Rows from block 3 of a small class-conditioned image diffusion model, named by matrix and row number. Rows with one number belong to one channel. Each number is 128 + 32 x the weight over its row's rms, rounded and kept within 0 to 255. All counts start at 0. Numbers have three digits each.
Before each channel's rows are labels from the 100 images, of 14976 (inputs lightly noised), where the channel reaches its highest value: "colour at peak" is the nearest of a few named colours to the mean colour under the peak. Only what is clearly more common there than usual is listed. The data: made-up road signs on poles. In brackets: how many of the 100, against the usual share in percent.
# convs0: first 3x3 conv (model.mid.0.convs.0.weight, 144x144x3x3, standardized in use, each kernel summed), inputs 0-71
# convs1: second 3x3 conv (model.mid.0.convs.1.weight, 144x144x3x3, standardized in use, transposed, each kernel summed), outputs 0-71

colour at peak: white (50 vs 1.7); pink (33 vs 5.7)
convs0.0:129164120182103156168162154125195212100127128165101124135126113102145110118106111113151142139110155112127140151137154133148164152119117144136128159124112168128158127098141114058094101130213131126131116159134136093150
convs1.0:130134068154112141082183120158167152074138103194063059148164171119129128125101109088151116130090087138118097168174164160107099157171137130067137106107147135109161091169100139079073129119159132159120102091097147123176

colour at peak: red (30 vs 0.9)
convs0.63:115180125171190090156168159092201117137171192125103096091110101146134120170111085149117136110135104083095158116093148151026120098109091111194105158154176216142156098105168094104134156153102161134198110105152141118124
convs1.63:150165155133168208174127157142109182120129115169094083132091137157160201133151074144118176155180146130130140146152155113189192111121132089156127111112128102114145157168132116191120139146118122058163152096120107106103

colour at peak: white (47 vs 1.7); pink (37 vs 5.7)
convs0.3:180120123189133184175212147147175178168140163127135168119138152120148117138110114153132152140154120165124152142153097139104128113126153148125131147115160131124115107111146120096111105108181116109143167094079065134220
convs1.3:128125078147086145095088135093154139134144107159044041118148124111108158102145126101113173153122110143125103138127148121131095132152132124127143103109118137110134180167108109055036125117124121164148099087093199112131

colour at peak: white (36 vs 1.7); pink (31 vs 5.7)
convs0.89:128124143115186119111159093106129088177114121081129027133160120106154154146128140148117184150120149144129099111064116102126100078095119096129087139097142154159090110207099109086197150131098122135182151088125136104136
convs1.89:134095106124126114156152124145123141168071171095112092131104132138135134143114123132146112090090131135097180131141184132127064125129152123112107139122162095085152139195161215110037149146141111148151185135084091155151

colour at peak: green (26 vs 6.2)
convs0.77:145102130133153137139081188157138133172098124152131053137144102145107105137180144184096138104139086141121094138141120169131155128103185170154144148098168160155108060167116134225079100102158145077125146158128150168098
convs1.77:155129160130152103183110107058094121148125118168121101141171106158102140126134123076157106114138095123125116125174095137080085118105124132130170090103090117127113135224084087190160183116108110105151145149159045123106

colour at peak: white (29 vs 1.7)
convs0.142:164144128080127100122089118128155109116143132132102054126106100120169152141153163098108124144133130150140136174064116114156162164185153136132149122146109122152153101097153125096078135080097098121030066098093070072124
convs1.142:137176138119135138160170142084113122131088195154137092130112110133090114097073126163114172113135117111118111087091171118139088115161130093159147111118068091149130127153095182141000099126137130166171161133122155168063

colour at peak: green (32 vs 6.2)
convs0.121:181163108201167151093101211117165086151119140115141144085135129099123080162124112103146135097161146049142103096116152114102191124125124123126089081115124085076101069095120125111083222154168157146121120134109167093050
convs1.121:081118160099123154111152117196128138153176137140137141126081153092158134096121146096107175147091086153132140170142159119104104122150116188124153105110130157158142127132087017061113129124077115158093124172139119057132

colour at peak: pink (37 vs 5.7)
convs0.79:093155104110083137150246056109074139094114109116165133069121159180171097143175164217126133131148219095081120138166159139109156128097170136061151119127085144115127110151068133191098137137119133109128155144145181120091
convs1.79:109069140144171102089089154133156131141153150042099188133149145130163173126133163155134156158166151150144150130069094101102083121117153146162118156129142144116149151142117103023188170121113111101133111102124144096124

colour at peak: pink (30 vs 5.7)
convs0.61:150127209157136156122127122160184187174117141158159048052072120120100130107107081107115080103088126105075113178170139149123162118144140113098171140122088140111131114226120123126144127125153158128139145149152157135143
convs1.61:080107103136135121152203142140148096131091126164181048144171109077202097105136146123154147101128164118124077101076182093132130136097132126160113147121104121120144113142117180074073089094080151103125158117100155142091

colour at peak: green (26 vs 6.2)
convs0.69:098124088120108100161123121104087119080144155146131155179098135164114183122191171170171138101044091115123118129103115140090132135084117157115083143172080122162132108162087121217112161104118164072135105123147179155138
convs1.69:140155169118121184168152168129171217178142187179161117165155135117183150132105144148107123165127202208192151172125144159079134104090136138094152128156202182127148155164132131106150132161151144130125145136133153115174

colour at peak: brown (62 vs 33)
convs0.88:122146204127124192140162171131116172130184126176141083106148105133096120100140123147105189102109126111096182162106177172082111138082070106134113148117131094143164078158099133210136137167146105121146153127088149159145
convs1.88:101098119145156108145118107163183134164126097125167175124130143107108132155082140112101137139146165098153097119203121106094147145072137170091083122179174137171144126078164131112136123042168111165125088141123171142154

colour at peak: black (34 vs 11.8)
convs0.6:095172087025080160164136095124071242074085073151107171123111131104149132103120139142122120152124152133121164109195136135124141182093144160113125149115167170117132125108139140113113096115211162144077151143141111035135
convs1.6:093158105142119093152061087124129128038078098151140106224084187158148149155170130143157130145148172142170096136124167102125104125111126140112109066118123201139119098149144112136097146169080149130180094107112118075168

colour at peak: white (46 vs 1.7); pink (28 vs 5.7)
convs0.72:064085108115081100110071159142078108095153113138143072154111093090120155149186175145128108127142143174106146141124137174126135096129136104163121162102166113154126137133139131189082121152097156123129134106103140184062
convs1.72:093144132089173105036231116139113142140132117131160054135120107163114129126123077116120130139111107125151127106056100133115119127113110121100137122138129102091136100207167205062214153126141090116107123116119100076129

colour at peak: black (28 vs 11.8)
convs0.74:207145081215179112182084153154189143145091161116142106096080152098128175163106132120124156149154138133146127116113143150129120117183167126143176129157113127106180078104102116135151144115132113143130122117156057115165
convs1.74:138175101092100107166102129123136137148172077168155123123176087152126128062118092136107117108109144117126138180150073130126109123113137094094049100125140084150099217113130142179073104107139103094149121155097117163145

colour at peak: black (66 vs 11.8)
convs0.81:118179116139079159132077100094152148085144146124099181132109111174123151123103141116137127105142184128126170169148132142138141160134138133126178137126128130110189145027098144213116131129132129164095087159176112125087
convs1.81:112142120122117112173050124128109156138143068195212199134135137096132135131157137126139136146097117123126083159132101132118137150108090160145120146128136165113126123134146154197110102129176134122092143144124126144158

colour at peak: brown (64 vs 33)
convs0.46:148084098121117151071000102138097125179068120134148071116180145144129185061186123115113127140123121099150141153135149129171138130150089195154127140144086135187106121121153118192136118117150154133081126141100105052113
convs1.46:136129158105119140052049127143098135132145145151135175158097123153169134205114143168112126152086157141112124138175159126141124114131090111126170203142152126165126138119153139049173124154122127078116141101134097171145

colour at peak: black (37 vs 11.8)
convs0.19:148091073116135045056175167104142079100099114124075030119179202152161116173135112120155161118138117192180136139065114124161084121155122085131091115083127129143101144181146096084137108142136120105140085076113147123136
convs1.19:068164144125150131141006119097073104158119129099141229160128102105087126107113128125161088136086091089126144070149167100121127115148110124132104146118106120135128167050079186145052129101100144093123138093148127154164